{
  "hop_length": 160,
  "input": "log_mel",
  "encoder_norm_position": "pre",
  "encoder_activation": "relu",
  "encoder_parallel_block": false,
  "encoder_patch_size": [8, 8],
  "encoder_width": 512,
  "latent_channels": 6,
  "decoder_activation": "silu",
  "levels": 7,
  "residual_init": "zero_last",
  "beta1": 0.85,
  "ema_decay": 0.99,
  "batch_size": 64
}
Rows from block 5 of the decoder of a small spectrogram FSQ autoencoder, named by matrix and row number. Each number is 500 + 40 x the weight over its row's rms, rounded and kept within 0 to 999. All counts start at 0. Numbers have three digits each. After the name is the row's rms in percent of the matrix's.
After each channel's rows are labels from the 100 clips, of 14976, where the channel reaches its highest value: "top examples" is what is common among them. Only what is clearly more common there than usual is listed. The data: drum patterns on synthesised drum kits. In brackets: how many of the 100.
# conv: 3x3 conv (decoder.decb.1.1.conv.weight, 64x64x3x3, each kernel summed), inputs 0-63

conv.47 094:485493471475371524478468502476474535523510467491500532423485529438507545548487468561507519419532464517514513501452419448485461440589529529440535498529505486510512504514468491491499543423501434
top examples: quiet level (58); mains hum (51); cowbell (36)

conv.53 142:524514436535449401532495484482472405451437512489501538484529491520541485500530480453474431467460500422394494460494472468470511472556502516485515526479507501561485455466500502489462490578495418
top examples: white noise (53); pink noise (36)

conv.18 086:520473517487506493493536478533499505517473466476578453522504487492384539463526552475479482435351455527459511490510505491502478488470496499519471514528503514542451499496381441524526507462572498
top examples: clap (64); white noise (42); pink noise (33)

conv.59 084:455440537520493477495519474453525508532527515487406470465503487458496536457452383496505490504522460457515508510512512498485513476511538486469515498479434404457480522469532592463428494430410469
top examples: quiet level (80); thin (high-pass) (56)

conv.30 061:506494461521483556567506501421397456462528537435443464524438493497483525486516413512520529468493542459482460501485518507491455488534533476479509498515421471485460572506498532495514561507381518
top examples: quiet level (75); pink noise (49); white noise (40)

conv.32 099:546490436537525433532488531421520434503482496450458460524475497545456487511478516447430513471472495428520435504495502536428489445507516426477525589471484484467452502501467501445446450429491473
top examples: clipping (67); text has "clipped" (67); thin (high-pass) (36)

conv.8 128:462463464512486532398483460471508503419551439464495543378525546473509504432459484497500502456503485483482535541472454438402452479504468468452469507474498519477470493446489496503474498493496420
top examples: ride cymbal (100); text has "noise" (34); rumble (29)

conv.44 100:501474524547531503484525443389510505524469511432435451509492543477503547537428397520509460460490493473489469506484486479474522427506499501488484486510450404518493503473522585508432476480418500
top examples: quiet level (66); clap (52); thin (high-pass) (43)

conv.58 081:501452479499474522466517530504494527509516485433519485482523497497354523502480536539423510426443581474506466501519524510537455500485543531486535459575527498465403480509482524463484467470560431
top examples: reverberation (90); text has "room" (90); text has "reverberant" (90); muffled (low-pass) (67)

conv.52 062:565449492471578510449454487465479439438497429435520525572539472517538484458527471478487425459475497515481486527557528526478475475501472450452464499490494510515551515506508495587548570536493592
top examples: pink noise (50); white noise (39)

conv.48 098:545439439531557491497509473509508495502619476485493479445482474517490412445456455472598467500456532527465524537473536449565460480529456528489457523508513509430462437502498531489523505430484478
top examples: ride cymbal (99); rumble (30); pink noise (27)

conv.13 074:521429484491536523492519562397503485453471514474442458526477535485553544519458389459534517476510536495505481533482524472509508486443520514477542467550456396500480532471543556538483486487409497
top examples: quiet level (85); reverberation (70); text has "room" (70); text has "reverberant" (70)

conv.45 106:552452516571517448556483491454398440488533437460482522526459524516481532457511476524474466500457486504479481496511583498451501487539556508524502572481473484482441443451527498481478548509407424
top examples: mains hum (28); march (28)

conv.25 082:521448508508487506508500543495522493506519376433528497454466492491396486485484509499393507384478523474480525514487490472477461451538498458497524492530517485442433467473446514446443499513544480
top examples: muffled (low-pass) (40); rumble (34); pink noise (30)

conv.27 082:505474448446507528519479475397485468488510460475380493470517517500508517462425404477478428465501485543491524515499494516481482443531453488473531537501507379486527498481530517523423513538483522
top examples: thin (high-pass) (81); quiet level (59); white noise (41)

conv.56 096:494515473490435437447495432496515505544532465486497468478495453482518437419524490499494474444469407533500574527455522518471491513482463489517331513475484516524494527505477464547514498453473513
top examples: quiet level (76); pink noise (60); white noise (28)

conv.63 073:519485494530544394576501436473469465521488470485514489544502432524475556490503509507490388443448454534474490442479527516465490448458490468480455530491506511541467555508420481534498561557520551
top examples: white noise (44); pink noise (30)

conv.60 123:412429505471525514455477494458431505420544429457515523486518565509524476420487455489463510470492472541493491537468469435406503522535469410463488483508528516510511486462500502428512503460489436
top examples: quiet level (62); mains hum (39)

conv.21 099:515493535544453500509462444416526510509555546457465430495479468473529514470439370473515464503483445529525527477532497509508502467509470523472477532492417411506498513457521569511408498493466490
top examples: reverberation (93); text has "room" (93); text has "reverberant" (93); quiet level (92)

conv.49 087:489450496518554579543494494490540503390538433464546498514529500478526491455453497458502426448473430506502506421524488459410491503478522469399521503543525482514494505546500474487534494470463433
top examples: text has "cymbal" (61); thin (high-pass) (44); text has "noise" (40)

conv.36 073:526474550506496519488462452513515471472505505427528480553427511464436468488503530432486499441393431469499511488524486500482493499455503533486470575459513530508428484461366438503518491510480525
top examples: clap (74); pink noise (27); white noise (25)

conv.19 125:472500468467450443413476542511586555552502516449456474455477480483459485482488539556462548466553522478456478538452453468517490475551488565481533533491529488461471429484532467491446484395485475
top examples: thin (high-pass) (31); mains hum (27)

conv.5 103:504488544546439443425538484478412464479528492494498491428486476466456561526514440490462484510539518487481429567482430485520476491537466524530483508569507510501496489481498557518522535386474421
top examples: text has "noise" (39)

conv.11 115:515420493484405431474548431504570534521429483482480483506488429585501444503489467482477492481397502442483452469528504502537523516535436476516498554532498485559479453477456502523510531520538492
top examples: pink noise (50); white noise (38)

conv.14 068:496473508616519492547473506421490496490469468471458503510504506573505537510506392451480427495453517509445478481488499535491453480471546544491490588548457498530503484537532575560519551532472545
top examples: reverberation (81); text has "room" (81); text has "reverberant" (81); quiet level (67)

conv.62 090:529505472472550511479517507385507497469467496471461441539536501509502560460437463495512480447448553481500414509483504484490477448550465494475560566548505388461501505487530557528448543464485464
top examples: clap (50); muffled (low-pass) (38); rumble (25)

conv.51 072:544416505515530516506453530432514509492518491462520472524527483522508541519430476544484511430497565509507500477447534502488509409569444540442545469491503482535446498508557577495379517461516492
top examples: muffled (low-pass) (68)

conv.31 108:490484495524456441478470443509623490436501475467526471541510542476487473457457470467453484491531522481417444426512380476477489508546498499470516542475438480516432481481509505452510488439503474
top examples: muffled (low-pass) (47); white noise (34); pink noise (27)

conv.41 133:499451463316498526392487480465540513524498511472497463537497499478517479484475540465481540502510530440538501453538497498497534486535439445509486540449483487476522474453507490447453531454502459
top examples: quiet level (90); reverberation (62); white noise (41)

conv.12 090:411490417535450470498493549467499469471571549475486507454512498502500498444478479560401521472533530476470450479486480558441488464541492429449505562450496546453427533526511529450498522481480535
top examples: muffled (low-pass) (65)

conv.20 093:463495462499504371459506500482599442548481447487497487582545423535478478497499441471435436513475430524497468483526447512460540463499470525516498513482527445445490527529531552494482494521475524
top examples: quiet level (67); white noise (54); pink noise (29)

conv.16 083:499480465479503436479474489453523421504500512453474461562440543533440494419484489516459453459423533501454430521515493459487508458506521528485499493485509527438449533501454440449499428458462403
top examples: rimshot (71); muffled (low-pass) (32)

conv.15 091:499443520495517509475495533468509444499519500430515496519439496460388482527501517446449509432387531494464491519514511537506469475434525498516508526548543505492374494478465496478449503471578485
top examples: reverberation (71); text has "room" (71); text has "reverberant" (71); muffled (low-pass) (44)

conv.0 093:511487550483503509529510438450500516497495544504388488494537525506533530513486394517526449527536514546523553536476501539511539502487480502503493491546470438567539520503581563551499526519422602
top examples: reverberation (86); text has "room" (86); text has "reverberant" (86); quiet level (66)

conv.26 133:475447430509558389466479444475438472434532453496489454501533456477466564468486495473489465445414532501463445510429467478531468452538520553486483479465501474471483508548470472522487499515495579
top examples: rimshot (99); pink noise (44); white noise (29)

conv.7 103:450512494552461456458476506462430516493420451469510549542543531478518497495517445492474502473476496500422523475571463514454457465543516543449473570483501513461520483515538520431509383497433552
top examples: rimshot (67); white noise (32)

conv.17 129:475459457492526521422400522504534497536595478492481481461501489533510439427494516473467520475468531461477579405451492463515537477517491521495426504524519484498459455564492473470428528477518442
top examples: ride cymbal (86)

conv.61 116:429450542441425536473477478476490494492498448494464528443482573514523483442466475512434501419551469538482515553441407394484486504551477519502504505511506503470501446446509490459477453500476535
top examples: quiet level (77); cowbell (44); bossa nova (26)

conv.23 108:469451454411503509468470492443461473451514455477446513441459617510502477503455513464469486452491532514521463582513492402465516450510460524478482551465544517459486484535499462454455438520485481
top examples: high tom (50); muffled (low-pass) (29)

conv.39 087:544465420423553504446501437381537488513453455432444475543531519490527513491450414457460458487516486507483492521509521496480478487538441532496513548492455450496517453494496484476517506499402504
top examples: quiet level (73); pink noise (31)